config = dict(
    model='self-supervised image encoder',
    layers=8,
    steps=9600,
    weight_decay=0.1,
)
Rows from block 3 of a small self-supervised image encoder, named by matrix and row number. Rows with one number belong to one neuron. Each number is 500 + 40 x the weight over its row's rms, rounded and kept within 0 to 999. All counts start at 0. Numbers have three digits each.
After each neuron's rows are labels from the 100 images, of 14976, where the neuron reaches its highest value: "peak on" is the class under the peak. Only what is clearly more common there than usual is listed. The data: rendered rooms with furniture. In brackets: how many of the 100, against the usual share in percent.
# fc1: MLP up (model.blocks.3.mlp.fc1.weight, 3072x512), inputs 280-314
# fc2: MLP down (model.blocks.3.mlp.fc2.weight, 512x3072, transposed), outputs 280-314

fc1.287:500454500401500500550569500500500500608500428500500438500386500563500500500453500500567454440500500500575
fc2.287:411500600500500500500500575500541500500500556500542500439500500500500500426500500500500500500603500500431
peak on: wall (70 vs 37.9)

fc1.341:500500500500544500500500456440500500574500500438500575550500583500500425500500500500500500575500500500564
fc2.341:500500500500566500500500500500500500423500500551500545420500500500500500500500500449500500500500584401500
peak on: floor (100 vs 38.8)

fc1.351:500440500500413500500500500500500500446570452443500500500570500456408500556500574583500500582585500500500
fc2.351:500500426500500500500548500500436574546500500619500569500500500500500597500561435415424500500449500500500
peak on: wall (72 vs 37.9)

fc1.533:500500500445500500500500500611500433500500500500500500500443500500448500500500500500500500433500455500500
fc2.533:500500529500500500425500500500500425438500500500500500500500500500500500555500537500500500500500500500429
peak on: floor (68 vs 38.8)

fc1.641:500500500500500500500500500500500500500593500500557451500500500500500500500500500500576500500500500500500
fc2.641:500563564400536440500500558500500500500500545534500500424459536500500500447500500396458500500576431542363
peak on: wall (73 vs 37.9)

fc1.144:437500500555500500458426500500563500500500430500591500500500500500500549500500500500500500500418461500372
fc2.144:500500500500500500500568500500500572500500500567417500500500562500539500500500472438500500500417500500448
peak on: floor (67 vs 38.8)

fc1.165:500540500500500500500500500500612500429500500500500569426500455500500410500500500500500500500500455500500
fc2.165:561500541414530443549500536500500500500546500500500500500500500422500500500500500374500500500574500557363
peak on: wall (67 vs 37.9)

fc1.173:500500500500500500445500500500500500500500500595500500500500500500454500500500500457555500500500420500500
fc2.173:631500500407500500500500500613583500429596500500608500500500500500500500500557500500500500500500420500425
peak on: ceiling (35 vs 15.2)

fc1.85:500500500417500500500500573500541500500425424500500452500587434500500500500500500500500500607500500566558
fc2.85:415500500500500500500500500500500500500500500500500559500500500500500500500500500561500500500500581500549
peak on: wall (66 vs 37.9)

fc1.638:500500500500539443500500500500557447500559418500638500500500500500500500500500575500500500500500400612439
fc2.638:500553500573581500500500500500500500500444500500500500550437561500500500500434500426500429500500551500548
peak on: floor (83 vs 38.8)

fc1.37:500500500500500500500500500500500445425500500500500443500500435500500500500500500500500500500500500500500
fc2.37:403589584500574500500500554452500500500500500500500500500430500405565474429426500500500500500566537500460
peak on: wall (73 vs 37.9)

fc1.31:555415500500500500500549500500602500500500500500500500500500500500500500500500500500500500500500427500500
fc2.31:500500500459500500500500500500500500500500500558500500500500572500500500500500500430500500500564500500431
peak on: wall (67 vs 37.9)

fc1.753:500500631566500419500500500607561500500500564500552547500500464600500432500500500453500500500500500545500
fc2.753:539432500401500500500500500500500549455580421565470500538500500525500500500500500500500559533500500500459
peak on: ceiling (58 vs 15.2)

fc1.617:500500445399500500540500500500500500500500500500431500442500549441500438561571500500500611500500500500500
fc2.617:500500500546617500500591500500500438500424500500500500500500500417500500500500500500500500500500592500457
peak on: floor (70 vs 38.8)

fc1.240:608432500500448446544500560639500500500567431500500405500500500543500500500579442500500500500500500500500
fc2.240:500500548500567500500602449456500452500433500500379500618500500500500500500414500500581599500500602500500
peak on: floor (79 vs 38.8)

fc1.432:447500402421430500430500500500575453446500500500555440500500551500441500500546442500500409448500500500500
fc2.432:500500569500548500433608500500500500500474500500355500500449526500500500421401395500584500500500500500500
peak on: floor (89 vs 38.8)

fc1.700:618422500500414500543500500424500500500500500500500500500500500581372453559500557500500500634434400500555
fc2.700:500500469500500500500596439500500500420436500544500579500500500570444550548548500500457527500500500500500
peak on: floor (83 vs 38.8)

fc1.767:500458563500441421500558605595611461500550441500500500500500500500424500500500450500500433500500400500433
fc2.767:500433500460543500500500500500500500427595500534500500565500442500500500500500500500500500500500500500418
peak on: ceiling (73 vs 15.2)

fc1.256:456500500500500500500500500500614443500571500500618592500578500500418500500500579500500500553500434500500
fc2.256:500580500500500500500550500500500500534445500566500500500444500500500551500500500500463500500450500500554
peak on: floor (74 vs 38.8)

fc1.406:500500500561500436500604500500551431500429500500451500500589500654500500500440500451500468500544500577500
fc2.406:500500500500500546500574408500500500444500500568373500500524500500544500500500447500569500545442500500452
peak on: floor (66 vs 38.8)

fc1.620:500500500500500500415500500500628500500500500500500500573500500500454500500500553500500571500500500500547
fc2.620:500500500500500442452500500500500500500500500500652558500500500565437500624500558500500454500500500500500
peak on: floor (96 vs 38.8)

fc1.585:500456500500500440448500500572500500438500500594500500500500500561500500500500500378433500500500500500500
fc2.585:400500555568500500456500500406500500500500588500601585500500500500500500500500500595500500500500606458500
peak on: floor (87 vs 38.8)

fc1.361:500500500433500500585420500500500445568458459500561500500500419500500500441500500500500500500500500454500
fc2.361:438563500614597500500547500500500553500500545500500500500500532500500500446500448500500420462500540500544
peak on: wall (63 vs 37.9)

fc1.478:500500500500551418500500450500500500500549500500500573500457500584500500447570500500500500500500455500381
fc2.478:500500500500500500500500500500500500500500540500500500500500500500500500500500500500500500576500369500359
peak on: floor (68 vs 38.8)